A small audio captioner, trained from scratch.
Model: 6.44M parameters, log mel input, encoder arch convmixer, encoder norm batchnorm, encoder activation relu, encoder patch size 8, encoder depths [8], encoder widths [128], decoder layers 6, decoder norm layernorm, decoder activation swiglu.
Data: trained on synthesised sound scenes: up to three everyday sounds over a background, 57.0 epochs.
Rows from block 5 of the audio encoder of a small audio captioner, named by matrix and row number. Each number is 500 + 50 x the weight over its row's rms, rounded and kept within 0 to 999. All counts start at 0. Numbers have three digits each.
After each channel's rows are labels from the 100 clips, of 14976, where the channel reaches its highest value: "responds to" is what is common among them. Only what is clearly more common there than usual is listed. The data: synthesised sound scenes: up to three everyday sounds over a background.
# pw: pointwise conv (encoder.blocks.5.pw.weight, 128x128x1x1), inputs 0-63

pw.43:483563583459526527536563442417449487546454472440538421462498510547545481408448492482486644483430461493482515458483536469408497477456521497523442469458558471585516518498449470478535556490522511
responds to: reverberation; text has "room"; text has "reverberant"; background: none

pw.122:484501422515470532489566544578435459527572479560559472538471474472541474531469497456554491478465450479519504458521459426528445545508485600476534508543511500424460514468620446406533531479521516
responds to: whistle; doorbell; first sound: doorbell

pw.44:531508539465438606459381422573547541459487476503460502538589537461466476488422484510428442547441527561489478493462601495469477491538552473475531441511466539496538444454468575419481440517510516
responds to: snoring; first sound: snoring

pw.97:532549439507466447489494578455436503505549468472495471669539482426569494546464510463518498585459577527451511439454476531500581528512377482510494477516590493437510650520564434482492490407537460
responds to: laser zap

pw.87:480507521467503545529530491426545500467612485483458519586515566600521443406579442499508449503432564551472452498598487502495472417486387508500442482500498457563471479507510488562521452559533466
responds to: background: none; beeping; bird chirping; first sound: beeping

pw.101:433487437503453525511531511511497482532548544515469491493474606493454483492426558527448465561543536482500520484522464523527451418470517458460488542471517535534545532514487430639495509455446508
responds to: laser zap; first sound: laser zap; siren

pw.90:497427565538445544634575486463399510492477495437546449484618502415433517473498498494434489543497568534518507427455480575504499458417445542494583435485527505444416519509561525437482455405446462
responds to: frog croaking; creak

pw.42:474562441538571409531538508460478466479463582486556548442435496480504376524546553498507454449574440517421539534527463469487506420451478410475523384467543606490498557523464479522407554498416463
responds to: barking; car horn

pw.127:513468548430468551469557435642505513485537474505583458449497503469430520444494508444463502552560380420459501470499444471485491451479447484415535485498519457556503515438455465477577513496648567
responds to: meowing; first sound: meowing

pw.21:558512604547568622478554494500515555488475523477581549462509509457469557471548453413500463499490504555501486485461494561510572447604557524527518539481467591496479484445604443431442553528557539
responds to: church bell; first sound: church bell

pw.67:574528493534414506470511537498412588515506475537491475454576608527540545590538462492532491511503478466536478565568443504437538492476472491576434487498483634515526493467577552494437588568463469
responds to: background: none; whoosh

pw.83:513505470532557433443436467439636473455496534468502535503407488477381496487457419448407452497577386538530531512472528498417518635459524472425456425445537519541463532461563477560505454446449502
responds to: creak; background: none; first sound: creak; phone ringing

pw.45:520447413535485508475460540446474444503530623471497510507495634428448535499367475372584413534561554482477505490507443480516503487554523550475522419481481498491535524565575513541507448500509534
responds to: speech; bird chirping

pw.38:606465416412476451446511472500483512505450525494450616448395528498442431527423475543450482515478485476474482444414447522440565481438571522627602406466541503466506519545432451597483488462576452
responds to: laser zap

pw.48:488441492507549467445441466569568405439456454485534515486499494481506433463480547597504470477465523427483546571418614486468513544508523505557552462470431391408523401491494505543549498549457485
responds to: thin (high-pass); car horn

pw.5:451446472441387473465503417551496562524534475472413488489539429499451422370515450565512457441479468505512457512548544510512563456563502393487424494471538472555471563579521432434492458518510559
responds to: reverberation; text has "room"; text has "reverberant"; speech

pw.124:449481481551419422471476413491438494444482494491532387455487482531468576426465528540516534443518459513475543486425546466527599490508544531485512395620494439446568476468467460482470503506530583
responds to: zipper

pw.14:484535555470444518465528508507502440460496450484490608581416533468510493479513538482504540546517489478465551560525480493546525497514484506566541430477493475547476445566570479522539412466491507
responds to: beeping; background: none; first sound: beeping

pw.1:528461450523541567546483506511573470400567573553504464470540468632501391481452505517524512456491445446489442504410555546438460479523548467560558632441479528467464498453539466476503579465500454
responds to: whistle; first sound: whistle; zipper; spray hiss

pw.120:452479423450566486445532483451565462508448398475482455467615495472404492413515596575503476492493528514398463501449528541466487533468554540533422594596464504480464458501502479476472542464487471
responds to: phone ringing

pw.75:439417490448487468462536502542449512521570419481547397473478437526486513486521499600533475500513470453483469476516558553491464548425491478500474486476544526446461560473445461417424402520483462
responds to: siren

pw.107:465449507431422458507454480583487529506604479548520551535582487511431452632441458415609466562561478527515485521485675552461637511560451550535521474532547555514435466462582478441507470572470544
responds to: door slam; first sound: door slam

pw.4:545528441476556478460404530521498457473547513508474455459348592438444564427477546455418516567491510415569484531566517442528414430439511389476460473533390483461497568523435471536435427434476541
responds to: mooing; whoosh; first sound: mooing

pw.126:552504487475490484571577503529619469484571535552505656454516399521564427574407465468528478548520439481502456473389549437528562482509503494597553486501447529561511522421509482555544517504551485
responds to: laser zap; drum roll; first sound: laser zap

pw.71:472500414508512581437522536457493477438413494547490370524445536520407485494534425499556496569490501588500551477449541498444419485464543528480568578535469551505469471513628464463515551437530524
responds to: crickets; fire crackling

pw.68:511465496403430552530464486354445536563526466510435425491536462436492521584487442469486520512402473617502515541591503470486539460563498564547615547434423451533464594419517505500505429442539458
responds to: reverberation; text has "reverberant"; text has "room"; water drop

pw.80:446502561522495456471542504574487509584423560472480418418457488506505534458554509439566472474511575569547499491586546540483494455510432531386521474441546425515415504465404512461607533465481519
responds to: stream; bird chirping

pw.2:498524507502491510486486527532594443448582585463488486548439580530493534459526560473407516480548470499466492502522338518471445458508494518536569442507504609430539620541504443519508494523533491
responds to: spray hiss; first sound: spray hiss

pw.6:460443626399546518466489485492597458457441592569458483532501599452494486523462459508550532517525452524558486454633348546494437509492427529465539438502562487578543475522535480549468478515505429
responds to: whistle

pw.32:530505513466503530468487434594459458492554421591557427543507562446470524456546500526518583414549531509558573443463525487498503509411471456502621478580511440550556489538442541464485418448477436
responds to: meowing; first sound: meowing

pw.98:571511502493524521526516491508453486636547446584494423401469528455490532458427410507462425510478547521541463557429594496489587503517559502576463526543492510390441534524494463517470531510430585
responds to: doorbell; thin (high-pass)

pw.50:505494487514490478502500492514476481484519444446528545437387522507457448529466489590521499491509451481551525549484412493446514607550367438434498504467422484417457523480570564428474496539490563
responds to: spray hiss; first sound: spray hiss

pw.41:453490557508501477506491480619549524495452513546460517572474499463498548580477586472559457572463509497531528448488539548607561447454546493423503604521493441468511471492454532455445544448470506
responds to: clipping; text has "clipped"; whistle

pw.95:547487602423508547450539523447456450516457589547440539512517486426504515458576528512527461470609494604558354504453445554574588451464535485503504446521526542627482495565553477504485495494522563
responds to: church bell; first sound: church bell

pw.123:426516469560513510443501465531428441498537481508541526419465447509469440456467536533436587530516495481391404556507545482511492445537544428482488497503535484502525572459457508425500491488576491
responds to: laughter; thin (high-pass); first sound: laughter

pw.118:512481531494461461463391460392491495515461423512405431479517512522520381507527411459389452494461479469478447565495546449483450543553465489526566498484454412475440528547474479549523559513510418
responds to: laser zap; thin (high-pass); first sound: laser zap

pw.99:562489507546429565519480462474466543449524551511456464556441492455445533639515527532471503421514446561523502528466491506616482480534485511417472511409488393444461526470536525543506472485610519
responds to: background: none; howling

pw.96:506470369449524517546522414531520415506551486472547482548594513494447484495522547464528492453464587487537567581393531477575453407435446399478505568397476486471527479500546445459528493471547484
responds to: laser zap; siren; first sound: laser zap

pw.60:448466488456532549501507561428435530531465482555498508495545625604445466532554588534499552406446488583390470486488490530485489504442584479414520507453498619538499480508507493576518481510450534
responds to: thin (high-pass)

pw.9:610425569512479529471464484438412567534496525493458416512491518427496557552427567517527444499402563473517533507515420525490535520501453403536533540476533490558510459517532513552419559535620549
responds to: speech

pw.12:622464456458506501451406425508491477589523473467465559500517575590355566445539514532398548443504534496417477566432637527455550490490486449466493502512525526494492421459454483422427514431530473
responds to: drum roll; spray hiss; first sound: drum roll

pw.47:503480444434536523440491458542556461520463372443436431461504515470463490590507456491539524411478449514527564549471450546490594534509547487545405608635433488543524493490506419499492490503556470
responds to: reverberation; text has "reverberant"; text has "room"; glass breaking

pw.27:490477455423474522426498496432466541489498582413517553449457421498549545477572480451526394516477458362517469528525433435467478569479414482469470429496554459481396492437500485406546558495473485
responds to: laser zap; thin (high-pass); first sound: laser zap

pw.100:493515472522555419527442572506643509519562512519449503485489428590448482468500539576487443484560489442481479489560460500512493508494436405469458474540485487542533457519529474591662508530513456
responds to: mooing; first sound: mooing

pw.73:517526465570499472607464563441569508600546464476445541500576461482460532454444478490486479474442578525486505439518532526543430491483456458480537655504471474478506492513480564489502531494537539
responds to: beeping; first sound: beeping

pw.84:489542458436427489543528500537500386487475448520501545532618485568423431539442445521557511558496432492444492500509543474453471427557448454565495490551487473532531397572546456449622523470493562
responds to: clipping; text has "clipped"

pw.113:512426544543492544484488502443500528445594535596461500504506543535533511622456480512537449591427423403507477484416564491496468481471539440492441455597442452628522436495454536464518484406498462
responds to: whoosh; first sound: whoosh

pw.19:499544535577531515495422511420542432528513532506530544541486521473369548504529525517510520519542564442536530465497487478490451541492501578493637560505531508533484464551598471561555473463431553
responds to: thin (high-pass)

pw.94:483425440470568576575604528376506438382535563483525500563489440485482431458476425593467531460449509465569422608525517512528510614502452554352514579429482476519562401498486409510465468459590510
responds to: reverberation; text has "room"; text has "reverberant"; thin (high-pass)

pw.15:503509550514429528460504554435524510515519509509567487616469607516435445646503486496560423495551484570470591469428442498515490459560551461504506515447543499469544444477559514568465600461522562
responds to: water drop; background: none; first sound: water drop

pw.125:447475523439540533455531545516506555472484441368442467426453484454536499520548532521617533510494504586453591553579509505532494423489405462524547433531474456497520439512450528578533541508513505
responds to: howling

pw.69:474550541481454433480447563438499579481506596481453544570547475488570550556528546528414502451530418460568522427576500494531434504494556437465535449502470581594480445479414633433581561440504525
responds to: electric buzz; muffled (low-pass)

pw.63:527534537502470524468493633458484479549446529459550419409535495392452528537528519444550569476450462557524419458552526524533501501500526442495478446485558435496470470453462556508380476589482559
responds to: spray hiss; background: none; first sound: spray hiss; text has "clipped"

pw.119:535486456419512444555548531447478559573481410491523478514431400493499482524495464513547552409489489489543469534562561543518526494553525484466497604449539562604484517466498483566448499524514533
responds to: reverberation; text has "room"; text has "reverberant"; laser zap

pw.93:506439467505537651426389495493410573547522465510536457511504483444474563439482514492566517522454472495584620484489519493582534456458480451531464457521429515451519539517452536516440372519562551
responds to: phone ringing

pw.116:563497502397568459423481550531582491443444497441440455607483492451507469631413495383426465456544454433510547589585582497414499444474555470528560491529529530519520503461505422478439472452466525
responds to: door slam; water drop; first sound: door slam

pw.78:460529500528539581464469409569407446501469488504483521442441453444488526540592385526579517492625501591476450528456419600625471572502486426497511535542516485413541537496535519475442535481505469
responds to: glass breaking; first sound: glass breaking; crickets

pw.34:449476474417512476523436461547477552463481484558444485481401492579461440458503555618475503437393507484500546558552487472544646599466505546420482480502544505493486622507572470495488553453475538
responds to: thin (high-pass)

pw.20:519398390391504479452593523469499544453563590525474506461601491499498531497460547523523502566441574504525475555441459504529417509491521484546497452567442496407515515534477564576474546560474523
responds to: whoosh; first sound: whoosh; spray hiss

pw.51:486469523418493468458536507550528467553491558443572556434497384520401590535468497515484471490485559492519505450520452462455505424521567434543576538527464532489559491464532494564516469485569609
responds to: melody

pw.7:532523523577423569529451435514459389461524413523487450456525527568445538497525496493541535436497484565536395547445474554443505498480463391423494386486613478536473524457575496521515543504500433
responds to: background: none; glass breaking

pw.0:525541453503433592564521540532567519419551532603483477562489499480496491597495506436589511565537447517485459474502448514568591515442401473566535500551577446453512447594410505460509482581528465
responds to: muffled (low-pass); whoosh

pw.79:449549585451465471508519491460392493469500515412531427539410490500560474513465515573495501532482556489361475497509498471565437447456437512500505512571414485552457546505513448567413484514574478
responds to: speech; laser zap

pw.25:454472513527415430460547454564366513411482485542501488519533460479465476502633540489478545615511465525487568562510498531481501442582432529539521417577462536423473595562475417508523525493485558
responds to: car horn; first sound: car horn

pw.52:505586475538519550496558504487586536526508456482450489415497526446515480670491437506522485401482434584495492557570474463599538515506480548533479638464407530523403554453475453512533530507476518
responds to: reverberation; text has "room"; text has "reverberant"; background: none

pw.33:562466550486544566520416470547469524460426562480526453589538624555463518492496519361500473545524495547537469557464405434474561464524572499473474403530509466580568423509465478497510512497442552
responds to: zipper; spray hiss; first sound: zipper

pw.65:548470505428561561576499512510495523455523468475487502509414427497532434458574527484523476495479491417444541601485458455445506512560546573582478486537454469563564526457622458542517434559468510
responds to: background: none; glass breaking

pw.76:490449527475556474500535498476510472525536460534506522430512476488471551494559471429479604519420446453443558483542501433487544504408506526429529430544507611492509480460485537470592481548498511
responds to: spray hiss; first sound: spray hiss; clipping; text has "clipped"